config = dict(
    encoder_arch='pvt',
    model='contrastive image-text model',
    dataset='drawings of small networks of dots and links',
    train_examples=195000,
    image_size=48,
    crop_scale_min=0.8,
    horizontal_flip=True,
    cutout=0.25,
    tokenizer='word',
    vocab_size=54,
    loss='softmax',
    embed_dim=128,
    encoder_norm='layernorm',
    encoder_norm_position='pre',
    encoder_activation='quick_gelu',
    encoder_mlp_ratio=3,
    encoder_head_dim=16,
    encoder_fused_qkv=True,
    encoder_qk_norm=False,
    encoder_layer_scale_init=0.1,
    encoder_parallel_block=True,
    encoder_inner_norm=False,
    encoder_moe='expert_choice',
    encoder_drop_path=0.1,
    encoder_num_experts=4,
    encoder_moe_every=2,
    encoder_expert_mlp_ratio=1,
    encoder_experts_per_token=1,
    encoder_shared_expert=False,
    encoder_patch_size=[2, 2],
    encoder_depths=[2, 2, 5, 2],
    encoder_widths=[64, 128, 256, 512],
    text_encoder_causal=True,
    text_encoder_width=128,
    text_encoder_layers=7,
    text_encoder_norm='rmsnorm',
    text_encoder_norm_position='pre',
    text_encoder_activation='reglu',
    text_encoder_mlp_ratio=3,
    text_encoder_head_dim=64,
    text_encoder_fused_qkv=False,
    text_encoder_bias='none',
    text_encoder_qk_norm=False,
    text_encoder_parallel_block=False,
    text_encoder_inner_norm=False,
    text_encoder_positions='sincos',
    residual_init='zero_last',
    optimizer='nadamw',
    lr=0.0011,
    beta1=0.9,
    beta2=0.95,
    eps=1e-10,
    steps=8900,
    batch_size=256,
    epochs=11.7,
    lr_schedule='wsd_sqrt',
    decay_fraction=0.4,
    final_lr_fraction=0.05,
    warmup_steps=260,
    weight_decay=0.3,
)
Rows from block 5 of the image encoder of a small contrastive image-text model, named by matrix and row number. Rows with one number within an expert belong to one neuron, the router's apart. Each number is 200 + 20 x the weight over its row's rms, rounded and kept within 0 to 999. All counts start at 0. After the name is the row's rms in percent of the matrix's.
Before each expert's rows are labels from the 100 images, of 14848, where the router gives the expert most weight on average: "colour at peak" is the nearest of a few named colours to the mean colour under the peak. Only what is clearly more common there than usual is listed. The data: drawings of small networks of dots and links. In brackets: how many of the 100.
# router: router (encoder.blocks.5.mlp.router.weight, 4x256), inputs 172-255
# up: expert up (encoder.blocks.5.mlp.up, 4x256x256), inputs 172-255
# down: expert down (encoder.blocks.5.mlp.down, 4x256x256, transposed), outputs 172-255

# expert 1
colour at peak: brown (57)
router.1,084,183,213,207,209,204,199,156,172,195,181,211,207,247,186,174,195,173,240,178,217,209,191,158,220,185,193,224,175,217,185,187,167,199,213,182,204,193,207,190,177,185,189,168,166,194,196,159,205,222,213,208,193,188,185,228,173,205,201,199,182,172,241,178,189,219,177,215,178,184,210,182,179,200,199,219,175,171,196,214,219,181,230,198,213
up.0,114,249,197,211,213,192,189,217,213,202,198,209,204,196,201,185,182,228,198,207,182,179,202,206,197,218,203,192,230,173,221,207,204,222,214,201,183,214,195,213,221,240,199,256,201,203,198,274,182,171,183,194,191,201,197,183,181,202,167,199,222,211,199,187,227,201,232,195,233,210,147,238,191,167,179,168,230,180,203,173,160,215,169,194,211
down.0,109,194,198,214,161,209,209,190,187,180,187,196,209,232,170,192,206,159,196,201,193,220,210,171,229,191,201,199,177,223,208,171,200,195,190,208,203,221,214,202,196,160,206,134,165,183,183,143,190,200,228,199,176,193,171,223,217,221,214,200,142,182,232,186,189,220,174,211,187,173,223,149,160,235,236,197,186,212,201,198,255,165,223,209,215
up.1,107,180,212,184,201,228,167,192,185,217,193,198,204,208,210,211,185,224,200,218,211,196,231,208,213,240,206,166,234,200,210,183,203,201,196,205,182,221,190,245,240,205,223,201,213,204,173,192,238,157,205,186,222,199,208,201,224,210,209,195,177,224,185,191,207,215,222,214,222,189,199,198,209,164,171,222,192,215,188,180,197,217,215,202,200
down.1,131,210,211,183,211,207,197,205,179,207,213,173,186,169,202,226,218,212,193,227,196,187,192,241,175,227,210,178,219,187,241,195,247,193,190,237,200,181,204,191,236,224,205,228,203,196,174,232,181,204,196,213,192,229,204,168,219,202,153,241,236,212,181,217,197,181,184,196,202,190,206,223,201,216,186,198,201,222,188,173,198,187,188,187,168
up.2,106,217,159,217,173,223,165,210,179,166,206,204,239,194,187,223,223,204,189,189,177,237,232,226,175,198,196,207,220,210,165,207,197,216,179,203,220,212,221,191,186,202,186,203,217,173,202,202,164,176,220,193,197,214,183,199,224,218,200,247,184,195,196,212,190,206,185,216,226,204,209,186,190,195,190,196,230,195,173,201,210,180,200,190,220
down.2,103,203,156,192,241,178,202,199,205,231,202,214,175,204,232,177,170,173,209,227,207,173,196,199,199,190,220,193,179,170,227,203,195,209,227,185,174,201,202,190,235,211,185,204,191,205,190,208,238,194,190,200,179,188,212,210,205,209,217,199,200,247,200,178,236,173,207,211,189,224,185,233,176,183,200,150,215,190,239,198,150,219,202,164,200
up.3,113,239,193,199,211,189,173,230,204,218,222,190,213,184,201,187,163,196,190,179,229,198,209,210,187,197,205,186,197,194,169,234,203,195,206,177,215,174,217,195,195,204,184,202,206,198,227,216,206,216,198,193,235,193,229,212,202,200,195,195,216,214,191,212,204,206,201,185,198,249,183,229,224,182,187,152,202,176,219,213,188,203,170,207,229
down.3,132,234,224,207,204,206,215,214,210,219,181,167,204,202,197,224,186,202,171,174,224,184,184,222,200,208,206,180,196,209,190,242,205,187,206,181,228,201,219,190,194,228,223,229,190,217,223,239,198,212,205,183,208,231,218,168,200,206,198,205,199,223,195,236,177,203,189,163,201,205,220,211,264,207,184,191,192,217,209,170,181,211,181,215,186
up.4,097,250,190,209,203,154,215,234,195,205,209,182,241,194,224,188,209,201,188,210,213,213,191,198,186,175,185,220,187,197,213,196,215,198,239,180,208,210,205,169,209,231,173,217,216,205,196,208,183,220,206,204,184,183,190,200,186,170,187,191,217,203,176,216,195,191,188,218,192,187,184,206,238,181,192,146,222,157,231,226,184,197,176,167,196
down.4,089,210,181,221,186,195,223,198,203,186,170,160,213,218,192,235,205,218,205,207,167,194,170,212,226,211,186,218,231,214,202,217,224,189,197,171,210,212,227,161,198,208,217,189,212,191,210,203,159,205,202,197,211,214,189,176,166,172,189,229,198,157,195,207,187,246,172,213,174,176,228,187,233,196,206,177,203,173,176,179,211,200,210,200,190
up.5,114,222,177,186,192,203,236,185,221,228,231,225,184,194,228,200,198,218,216,230,229,204,156,202,209,217,170,210,204,205,177,228,204,200,157,210,202,205,216,187,221,197,199,206,197,152,188,209,184,216,186,246,182,163,218,232,224,174,186,226,204,268,204,211,202,207,191,204,189,213,170,212,193,206,193,179,195,237,211,199,147,202,201,162,187
down.5,110,195,197,187,231,176,165,203,194,188,160,227,189,219,203,219,211,212,224,184,166,200,186,206,209,153,221,216,203,208,187,151,162,197,209,171,205,186,216,190,213,184,189,173,203,205,187,190,183,182,178,186,224,183,220,180,191,187,225,185,203,178,186,198,193,181,186,230,184,190,206,192,177,202,147,180,201,166,170,217,206,190,216,206,195
up.6,091,183,190,187,202,208,209,197,171,174,214,208,196,185,194,195,225,202,202,213,178,233,231,193,202,232,204,188,184,204,174,168,204,269,195,207,188,195,203,214,184,190,197,193,210,144,186,193,186,192,182,204,203,170,166,197,225,191,208,226,197,196,186,183,218,191,191,225,186,208,193,201,195,188,226,205,201,237,178,228,188,190,214,189,230
down.6,093,233,229,180,228,192,208,220,218,209,225,203,205,180,187,203,199,194,210,155,253,175,184,211,157,190,174,175,187,198,208,219,210,185,230,199,200,181,196,204,222,202,226,186,195,202,201,206,210,231,213,172,226,195,214,185,194,196,158,195,234,229,205,207,198,205,221,146,234,240,199,213,186,225,198,198,217,167,206,195,192,183,170,165,187
up.7,103,170,220,209,224,216,242,188,139,191,211,208,183,224,182,203,248,222,205,167,166,171,184,180,203,199,216,197,215,200,184,199,217,248,201,205,208,206,186,195,161,206,193,200,203,152,190,209,183,174,194,215,160,179,187,197,178,215,187,230,205,205,200,201,198,207,241,220,191,205,202,205,201,190,223,201,197,229,186,195,150,211,195,212,199
down.7,095,203,196,235,196,169,203,197,211,209,165,189,220,196,187,184,191,188,213,220,229,217,146,198,201,180,188,233,210,200,241,215,198,177,217,169,207,175,214,189,213,187,182,167,200,232,214,172,186,205,196,201,215,188,234,216,173,202,185,180,204,219,205,212,193,208,209,178,210,171,199,201,178,213,194,197,172,194,211,199,193,161,229,195,196
up.8,097,208,220,206,213,202,224,197,149,216,193,189,196,198,188,162,229,199,208,169,189,196,170,174,204,204,191,202,205,180,219,206,254,231,143,214,183,209,209,192,185,209,194,194,218,189,191,208,214,225,208,219,188,173,196,208,196,227,185,233,212,222,188,195,213,188,188,185,210,217,169,215,204,246,223,186,192,210,222,203,177,181,194,192,198
down.8,090,176,177,263,198,193,214,191,226,199,228,219,213,224,208,191,199,206,208,227,221,227,167,176,192,195,177,230,209,198,209,226,194,187,225,195,185,236,188,193,217,187,177,183,180,193,215,183,187,189,225,216,177,189,205,221,174,217,175,188,206,188,239,183,211,234,215,201,201,195,194,190,147,185,199,212,180,179,199,208,217,205,204,174,201
up.9,100,196,212,167,191,225,181,197,145,166,208,228,200,204,185,217,218,223,206,211,175,215,228,176,194,213,179,199,215,197,185,176,216,250,151,219,202,234,188,218,191,182,184,186,206,173,177,201,186,178,209,202,174,165,186,218,234,213,204,235,194,200,195,199,203,189,186,237,216,209,200,201,179,216,188,194,205,220,218,227,191,204,209,201,238
down.9,094,197,178,237,218,164,221,179,193,208,205,198,214,207,205,174,208,181,213,208,231,202,150,189,172,194,198,204,202,189,234,239,203,178,248,186,195,208,212,184,207,208,178,203,175,205,225,202,211,196,197,203,164,202,214,212,171,217,194,207,206,194,240,193,211,208,208,202,207,208,190,204,134,182,216,186,200,167,220,201,186,210,198,164,199
up.10,102,184,211,164,207,203,231,201,174,177,234,200,186,204,199,212,220,198,201,228,188,204,189,181,166,220,215,179,179,203,179,204,225,235,175,237,201,210,202,255,197,193,188,195,212,170,204,203,221,182,186,200,184,157,196,214,200,209,208,220,215,201,196,195,198,146,180,215,174,219,192,202,199,192,213,186,218,217,210,238,187,205,203,162,227
down.10,119,209,207,225,194,194,192,194,224,192,219,201,229,215,191,211,202,198,196,217,226,218,170,202,172,190,181,196,196,226,198,245,211,191,215,195,220,209,213,201,208,195,200,187,170,201,213,177,209,202,236,196,200,200,197,202,210,221,183,196,191,226,235,217,183,216,205,157,232,214,182,189,158,219,209,202,201,167,213,206,201,190,188,183,205
up.11,106,237,163,216,191,221,218,201,194,218,229,221,173,189,202,214,246,252,213,187,195,207,169,210,181,194,178,214,196,201,165,207,230,196,187,228,192,216,226,189,199,198,195,190,221,119,190,210,169,179,209,239,207,169,162,171,212,218,157,244,200,192,188,195,206,192,186,192,196,217,208,203,191,199,239,190,191,217,185,221,205,178,200,199,206
down.11,104,208,197,171,210,201,163,200,205,182,176,230,203,227,203,200,219,231,209,231,176,205,193,222,218,174,218,210,232,204,219,158,204,237,202,186,200,182,208,175,196,201,198,193,169,190,197,185,178,164,212,222,185,189,210,203,190,178,185,172,180,234,225,206,190,195,215,225,212,177,178,202,183,211,185,181,205,186,168,203,168,147,170,176,170

# expert 0
colour at peak: grey (89)
router.0,115,213,187,212,205,213,214,241,228,170,214,213,212,190,180,207,206,203,169,218,169,200,227,217,198,180,231,165,175,209,199,194,199,212,195,174,232,202,190,222,182,220,200,225,215,193,222,232,182,200,199,195,197,211,173,216,211,179,219,186,200,218,193,222,188,189,227,199,180,204,196,188,207,192,224,184,216,207,168,181,172,204,174,221,221
up.0,096,179,197,196,158,200,205,182,160,205,218,155,220,203,198,197,193,176,177,195,202,230,225,211,145,266,185,212,206,223,185,218,218,219,192,194,219,191,206,188,179,199,188,189,201,187,229,187,195,198,178,196,196,202,220,198,196,211,176,264,196,182,188,200,185,208,182,213,192,189,218,194,187,190,206,223,217,244,217,205,175,199,234,182,186
down.0,097,206,199,228,182,197,222,182,226,228,195,230,160,214,219,215,217,207,233,244,215,200,135,186,250,220,187,229,195,215,199,213,206,183,203,207,205,239,192,168,212,173,192,174,199,156,191,181,183,193,212,229,212,184,198,206,218,186,200,224,181,202,230,209,190,240,173,212,189,161,205,188,192,196,178,216,190,202,202,210,207,197,201,171,218
up.1,098,213,172,183,205,205,202,215,206,202,195,162,196,224,185,212,217,221,224,195,144,183,216,170,193,206,157,195,198,211,214,160,216,193,160,206,211,175,286,197,203,204,187,199,202,193,208,198,186,207,172,212,183,187,171,184,173,192,173,208,259,150,197,200,183,220,215,196,209,189,200,196,205,217,217,182,185,202,194,202,242,167,196,210,270
down.1,089,222,188,233,189,189,194,189,199,200,167,201,225,171,208,215,166,177,230,202,198,224,194,212,217,188,197,202,178,220,209,209,200,183,215,173,231,230,193,239,194,205,219,200,206,261,227,196,211,205,211,211,229,231,169,155,200,221,210,181,188,186,179,224,173,197,218,171,215,188,215,187,243,196,239,228,169,204,208,190,218,220,206,243,200
up.2,149,182,159,214,173,204,207,175,180,202,192,188,239,171,208,211,176,227,237,177,191,215,198,208,184,245,184,197,194,202,220,176,201,222,177,193,203,213,211,199,194,210,209,204,206,180,153,211,208,181,203,237,187,229,165,209,213,184,165,230,172,150,202,192,211,227,212,218,181,257,201,183,174,225,218,227,244,224,179,198,245,206,204,194,207
down.2,115,205,178,222,191,200,210,208,232,192,210,173,249,219,225,228,168,186,208,173,227,176,184,248,205,190,192,185,202,200,181,241,192,205,183,183,207,202,238,213,186,224,202,217,194,202,181,212,215,221,163,203,187,229,190,207,174,184,183,169,165,203,205,207,204,226,214,156,189,242,213,191,208,204,225,212,224,178,157,172,208,196,204,173,196
up.3,093,197,216,210,206,222,183,216,201,198,161,192,216,243,193,192,209,242,221,205,181,199,218,157,231,223,195,219,244,189,201,163,221,193,164,188,175,222,189,207,183,205,183,211,196,205,194,180,186,186,214,218,206,159,207,228,203,186,216,198,168,193,212,165,223,232,197,194,210,182,180,178,175,189,180,203,186,190,200,235,189,199,204,196,228
down.3,095,164,181,214,194,163,202,163,189,178,196,200,200,183,232,216,184,177,235,237,192,236,161,196,215,237,213,197,189,205,193,233,220,188,194,211,212,175,214,206,231,203,184,200,174,195,213,197,196,195,206,187,242,216,233,191,183,189,202,226,202,184,228,208,188,196,182,239,185,199,195,197,198,197,195,207,176,209,189,208,229,204,213,216,180
up.4,104,196,229,142,204,198,223,165,203,199,198,199,178,234,175,207,188,185,228,213,202,200,187,177,210,244,196,206,225,205,202,196,191,196,195,199,192,187,227,170,207,194,187,200,191,211,229,210,183,212,178,202,217,190,218,203,188,187,181,236,229,179,202,197,206,210,203,207,211,195,190,212,166,243,156,222,207,193,194,201,177,207,214,210,228
down.4,114,187,206,186,201,190,197,214,202,255,168,218,185,214,227,196,200,204,177,208,196,200,196,191,189,211,202,217,204,191,182,202,204,208,197,206,198,211,201,191,197,178,193,178,206,166,216,185,196,165,181,205,173,168,245,229,196,209,215,203,212,214,188,190,211,162,164,252,179,187,193,213,166,175,180,143,234,210,235,207,156,203,228,143,207
up.5,102,199,174,183,182,178,184,180,195,201,179,178,189,206,248,188,224,195,241,199,187,206,187,196,186,216,192,238,208,211,209,183,182,195,230,196,189,176,191,171,221,180,175,167,158,200,213,179,235,181,205,216,197,206,159,197,198,185,181,210,191,165,229,189,194,208,190,225,203,187,235,198,200,176,179,230,191,195,229,230,223,188,225,191,189
down.5,114,201,204,177,195,228,209,175,190,183,202,190,171,203,156,203,247,185,197,188,215,187,179,177,185,219,184,189,190,194,183,175,216,195,170,217,190,171,230,183,196,180,203,171,189,172,175,189,193,203,203,210,182,167,178,224,245,216,175,240,201,193,208,189,200,208,166,206,191,208,209,198,201,233,203,198,216,232,203,213,207,167,216,190,218
up.6,098,198,204,174,234,223,190,200,195,193,231,218,196,224,187,212,210,187,205,226,169,216,210,186,182,162,210,212,189,201,193,201,171,198,161,202,204,230,222,186,188,183,196,206,185,212,222,204,187,211,192,174,183,198,207,181,209,223,207,217,194,195,239,200,199,155,190,223,223,180,168,202,158,246,164,178,219,189,200,198,202,186,211,214,232
down.6,087,219,201,206,196,199,209,213,203,214,183,203,201,184,184,202,181,188,194,181,241,199,156,231,189,187,188,195,197,231,192,220,224,174,220,212,237,192,210,224,210,213,231,202,215,220,198,202,179,185,221,192,191,233,232,196,181,205,191,173,192,217,185,245,160,192,224,164,224,206,229,187,238,206,243,205,172,172,190,174,197,207,185,220,161
up.7,101,169,226,176,219,186,181,186,173,197,193,231,202,220,209,180,196,184,200,223,201,202,187,184,201,204,198,211,191,195,185,226,174,185,207,201,195,193,196,181,209,172,207,213,185,199,210,179,206,204,234,188,193,195,240,209,195,206,200,206,235,216,204,196,198,180,197,207,230,184,175,205,201,193,148,163,199,201,217,195,178,210,201,203,217
down.7,096,223,199,170,224,182,199,223,175,210,190,216,194,189,196,201,216,187,165,184,195,202,234,216,200,182,251,182,201,183,226,178,200,226,210,208,207,215,200,183,211,233,230,224,227,198,194,221,202,199,213,196,171,224,209,196,200,208,218,176,221,210,182,220,197,169,200,203,186,221,226,224,178,204,242,177,200,124,202,173,157,212,174,198,169
up.8,106,204,175,225,191,197,224,188,215,194,214,223,156,202,210,218,223,184,215,202,224,204,151,216,203,219,196,188,183,218,180,220,177,184,190,204,208,185,184,177,189,181,199,187,197,147,215,205,201,228,221,232,162,205,196,215,219,205,218,251,208,219,194,207,195,202,186,198,178,209,229,193,196,205,180,202,217,237,231,182,170,213,220,183,191
down.8,102,213,195,208,201,189,246,193,215,227,210,196,170,197,210,193,202,196,185,220,207,203,211,203,233,232,168,205,168,209,173,245,185,201,221,175,216,236,143,154,190,213,222,210,219,170,211,230,200,209,196,193,212,222,195,177,201,181,210,224,207,195,220,213,190,197,188,227,180,188,222,204,203,179,209,195,204,207,214,193,187,239,213,192,191
up.9,082,187,224,208,200,237,184,177,204,209,197,199,184,221,200,238,193,268,207,196,185,191,211,193,235,229,190,210,228,204,202,199,195,191,192,199,207,213,202,211,180,210,227,202,188,201,163,205,212,135,181,226,246,192,194,194,195,216,199,200,166,195,235,208,197,257,195,193,223,190,225,210,200,172,187,249,168,204,193,199,199,199,223,231,206
down.9,084,181,194,221,179,197,179,216,202,197,217,177,224,158,223,208,204,220,192,202,208,223,184,193,144,220,196,192,221,187,176,209,239,198,193,230,183,199,208,238,222,188,178,197,198,177,223,192,182,174,215,190,188,190,212,199,190,205,178,199,211,177,172,192,206,196,201,221,214,222,188,202,198,194,199,209,222,199,199,221,225,203,166,177,210
up.10,096,195,198,186,205,211,201,207,186,181,222,217,211,169,214,173,213,182,207,216,149,213,199,199,212,214,222,187,195,183,185,214,201,229,159,203,185,199,245,214,201,190,185,197,195,179,234,219,200,179,196,219,228,168,166,216,189,208,196,231,208,197,215,180,215,198,172,210,216,234,159,227,148,184,192,191,181,213,198,204,205,185,237,188,243
down.10,105,176,159,246,186,162,201,165,221,231,186,201,213,200,232,219,182,196,229,244,214,230,150,192,211,206,186,235,214,220,213,224,212,165,203,193,217,216,205,185,187,198,211,196,179,223,175,188,189,203,200,208,204,220,236,209,179,200,219,192,174,190,229,217,183,211,188,217,173,173,206,179,215,197,193,213,183,184,189,185,226,193,216,203,184
up.11,124,160,163,218,215,176,206,163,189,189,173,205,234,183,211,203,205,234,247,190,184,200,204,192,171,239,205,185,203,207,210,170,192,169,192,224,182,205,208,178,186,216,198,206,195,183,163,213,212,214,204,204,183,219,226,179,198,180,215,217,197,137,202,155,216,204,197,203,175,213,200,174,198,216,205,206,231,198,194,218,246,187,201,166,174
down.11,097,188,198,198,214,177,221,194,203,161,219,191,215,210,195,231,175,195,240,189,218,193,204,221,208,206,204,160,181,212,216,209,174,172,216,214,212,193,209,205,209,239,199,234,192,234,168,233,222,220,194,194,199,243,233,190,187,189,201,169,187,199,205,204,198,200,219,184,170,212,231,193,196,224,205,206,209,193,196,190,200,211,196,193,138

# expert 3
colour at peak: pink (42); white (35)
router.3,100,185,198,183,201,168,192,178,181,222,187,198,202,195,207,169,172,199,208,182,237,207,172,161,206,199,177,227,189,166,189,184,207,217,182,195,157,194,203,190,194,203,190,189,212,174,178,196,207,207,200,217,213,166,198,217,193,200,169,200,216,202,186,158,236,183,205,196,209,229,169,221,223,218,200,155,194,191,227,246,219,173,184,202,186
up.0,077,222,232,216,201,225,181,195,183,194,210,188,207,208,193,223,191,218,164,201,193,170,217,194,200,196,161,214,191,224,160,241,199,195,202,169,226,205,170,177,176,194,230,200,192,208,186,213,164,194,177,197,223,223,200,200,197,188,163,219,198,185,204,206,164,217,210,216,233,161,211,188,245,181,180,212,197,218,204,184,177,181,212,211,208
down.0,090,206,167,231,187,207,257,195,228,196,192,213,193,158,219,198,187,176,221,244,189,217,179,199,218,204,171,227,180,195,205,238,197,182,177,182,207,198,179,204,189,173,204,186,216,194,218,185,192,225,189,209,212,221,178,214,163,204,204,203,229,185,172,195,197,202,214,231,185,181,206,187,201,196,208,203,182,232,202,185,211,184,237,192,191
up.1,098,178,153,204,230,205,227,157,186,161,194,225,204,187,202,212,219,164,215,203,167,205,214,218,203,222,235,176,158,204,188,218,182,215,219,229,206,198,224,191,195,184,187,194,194,170,209,202,196,207,240,234,184,192,189,215,215,221,224,227,204,203,202,208,200,171,183,227,201,202,216,187,187,197,198,182,210,209,209,194,181,212,228,218,175
down.1,094,215,213,249,208,218,230,209,208,210,190,177,204,204,205,237,188,175,221,183,195,162,169,222,211,241,222,179,196,195,182,256,206,183,204,204,202,213,230,237,194,202,208,209,137,239,225,199,184,203,176,192,244,220,218,183,177,193,215,232,182,229,228,198,202,228,209,163,213,196,208,214,202,176,187,262,184,216,186,188,207,247,210,196,197
up.2,115,230,174,194,213,198,178,204,178,210,191,174,196,201,211,215,211,214,182,185,171,182,218,198,160,188,161,209,217,207,191,197,177,217,233,163,207,181,214,168,205,224,194,228,184,181,208,227,199,206,202,207,180,236,164,152,190,186,179,231,218,172,205,201,195,225,221,217,221,203,196,218,213,195,176,190,248,205,219,190,199,214,169,200,253
down.2,130,190,176,186,215,220,186,177,212,219,153,253,183,219,209,217,177,198,242,207,180,192,200,216,223,197,223,207,208,224,214,202,174,181,182,193,224,179,208,218,228,191,196,179,197,205,202,177,189,197,193,191,213,220,229,193,201,227,251,209,190,228,205,220,179,188,189,205,209,192,209,176,199,187,185,217,182,218,181,183,180,194,219,214,200
up.3,087,213,195,223,233,201,210,174,201,206,214,206,197,182,196,212,236,191,196,203,189,204,144,224,177,209,232,186,213,191,179,240,218,176,196,239,196,239,216,211,188,178,220,202,215,197,222,224,186,196,228,216,224,208,230,189,169,211,202,231,232,207,195,195,208,190,162,180,200,199,198,225,192,200,187,191,219,163,200,173,167,175,196,189,188
down.3,088,181,205,212,194,202,230,245,191,225,218,176,220,188,195,202,195,168,190,153,181,192,233,213,211,274,211,178,181,204,171,223,223,213,215,239,195,197,212,202,210,203,199,203,217,190,210,208,188,196,189,210,195,204,221,200,176,181,201,236,207,231,198,191,205,222,218,182,212,197,195,193,160,177,190,216,218,209,194,198,186,268,210,166,198
up.4,087,238,165,221,221,185,183,217,222,216,233,204,210,204,229,216,194,181,179,197,207,176,194,232,176,194,209,196,173,194,181,240,233,199,219,211,210,209,201,219,186,227,246,213,216,198,178,247,215,179,200,188,204,225,220,202,182,199,194,197,211,239,187,216,196,184,224,195,198,235,226,218,234,170,194,179,213,192,174,187,189,212,181,207,197
down.4,089,166,220,191,206,232,213,198,189,166,200,200,208,208,188,196,184,199,200,172,206,208,228,185,187,225,229,195,217,202,173,180,197,218,221,224,196,204,196,235,202,196,185,197,219,215,216,194,183,177,199,188,196,182,216,218,186,199,222,197,210,196,191,182,211,210,194,215,215,183,201,178,178,179,190,225,201,211,213,222,192,240,228,195,203
up.5,107,195,212,193,208,214,207,203,220,188,195,255,213,177,176,189,181,188,195,216,208,223,203,216,221,181,218,197,177,223,178,205,170,211,180,175,217,197,196,199,199,162,191,173,203,198,204,176,184,219,199,216,256,192,213,210,212,171,215,202,202,236,197,241,169,195,208,214,206,204,179,182,207,210,188,191,175,202,171,181,181,174,214,219,177
down.5,095,191,221,196,180,235,199,208,199,207,220,228,185,169,172,217,226,196,200,217,210,210,198,196,224,186,174,206,212,211,193,196,192,206,181,250,206,205,212,167,199,159,189,160,141,192,188,174,191,216,193,211,184,192,206,196,219,210,198,184,193,203,233,201,189,225,181,171,207,209,201,204,176,230,175,231,181,202,204,221,249,191,208,130,195
up.6,098,201,191,218,217,172,195,207,216,199,188,207,214,184,210,201,208,179,209,190,196,213,184,209,185,202,226,195,187,203,215,198,198,127,211,220,199,193,205,199,194,193,220,181,204,225,194,199,226,212,221,184,233,236,275,194,184,168,227,187,208,174,192,206,191,197,161,189,195,198,220,190,206,192,195,190,196,167,234,205,250,182,221,181,145
down.6,094,213,207,225,194,238,216,213,223,218,225,189,200,187,200,211,211,185,185,193,206,191,212,222,162,221,209,177,195,193,177,217,226,239,214,219,203,215,196,225,194,202,188,213,156,191,215,191,180,179,196,202,180,200,163,192,188,213,197,201,191,219,228,199,203,230,229,184,223,218,188,206,181,184,200,249,230,193,172,205,197,243,162,172,216
up.7,084,166,224,200,216,191,221,186,182,204,148,211,218,175,209,201,193,210,228,219,176,212,188,193,214,219,212,198,200,213,233,216,186,176,175,203,204,188,198,197,187,191,215,174,201,254,215,203,235,232,197,180,223,212,249,195,184,188,222,188,232,164,192,212,196,180,187,206,193,181,215,179,199,211,185,196,169,206,210,176,211,183,229,199,144
down.7,087,228,203,211,197,223,202,221,206,220,247,206,186,194,184,213,228,156,198,219,227,198,193,200,181,194,176,192,190,189,179,207,182,220,210,200,201,217,185,195,203,184,191,212,128,200,201,181,207,195,193,199,174,200,190,209,231,210,200,190,197,224,250,192,210,225,192,176,198,210,194,209,158,190,179,232,208,199,203,209,196,225,191,169,226
up.8,091,208,203,202,220,209,225,187,208,172,180,215,194,224,187,238,190,209,232,211,188,180,210,205,187,200,189,160,218,229,201,209,188,175,176,236,230,228,219,231,189,208,233,220,191,226,182,215,225,212,210,195,180,248,218,197,206,220,220,207,207,180,211,241,170,185,209,202,215,198,231,167,221,210,183,219,198,216,201,166,203,219,198,202,188
down.8,070,201,229,201,215,195,229,167,188,153,180,199,182,195,198,213,182,263,196,191,197,189,197,209,198,177,193,187,222,219,228,197,224,193,218,181,228,187,178,210,216,234,212,214,238,210,171,235,205,206,218,214,209,213,190,175,185,228,185,187,186,165,139,232,169,204,204,209,185,177,220,204,255,219,210,202,189,219,210,192,197,140,170,205,172
up.9,116,221,167,180,206,189,208,210,195,189,195,189,188,168,183,191,222,190,207,216,215,209,198,201,148,192,171,207,191,195,218,163,175,215,225,173,190,182,205,167,228,199,163,228,189,168,208,205,188,231,230,212,183,203,158,179,224,187,193,228,210,183,207,190,205,202,198,203,191,203,183,229,184,218,196,180,248,192,228,212,201,194,171,192,221
down.9,137,210,193,208,223,213,210,168,234,206,133,205,177,213,203,239,195,239,224,200,192,159,164,230,180,206,196,194,204,211,217,224,212,172,206,169,214,159,199,198,216,209,227,203,142,202,177,200,177,207,166,189,251,227,214,163,172,197,212,202,202,206,237,211,188,235,224,199,211,191,213,200,241,186,198,220,176,205,177,177,186,175,183,229,194
up.10,113,202,163,215,228,212,222,210,200,214,213,227,187,205,206,231,238,220,181,204,177,188,209,214,192,203,192,184,204,206,175,223,172,216,211,171,218,210,187,174,197,258,225,246,213,174,194,256,205,195,177,204,183,236,201,162,238,205,211,206,217,203,199,205,201,202,183,216,172,217,227,206,184,160,204,193,226,208,212,165,164,222,189,164,215
down.10,099,184,197,205,228,198,251,188,218,200,194,227,178,226,198,232,197,198,204,221,192,171,199,219,237,211,194,197,173,204,190,227,172,172,196,175,235,211,158,197,201,232,226,228,229,187,193,231,216,221,197,211,185,228,222,207,227,180,223,203,198,186,194,225,186,203,198,211,156,207,234,202,213,195,201,192,205,216,194,163,166,222,204,186,173
up.11,094,185,218,204,167,226,209,199,203,226,202,183,197,205,202,195,150,273,188,213,212,203,216,187,216,197,193,207,233,212,200,204,208,215,166,189,215,216,176,230,189,212,203,199,198,216,182,210,190,182,166,180,236,185,205,198,194,196,210,158,169,211,214,208,190,223,212,199,187,182,198,190,218,190,206,239,200,223,186,222,208,197,198,207,209
down.11,114,232,184,193,233,195,216,205,230,183,196,199,201,205,219,235,174,196,199,193,191,179,206,242,200,197,208,188,166,223,202,224,190,188,213,180,243,218,182,212,209,228,222,224,230,219,189,233,227,206,183,200,229,227,195,166,210,179,209,197,213,202,179,249,171,188,218,196,187,211,216,191,213,187,208,196,196,226,186,184,181,216,203,214,184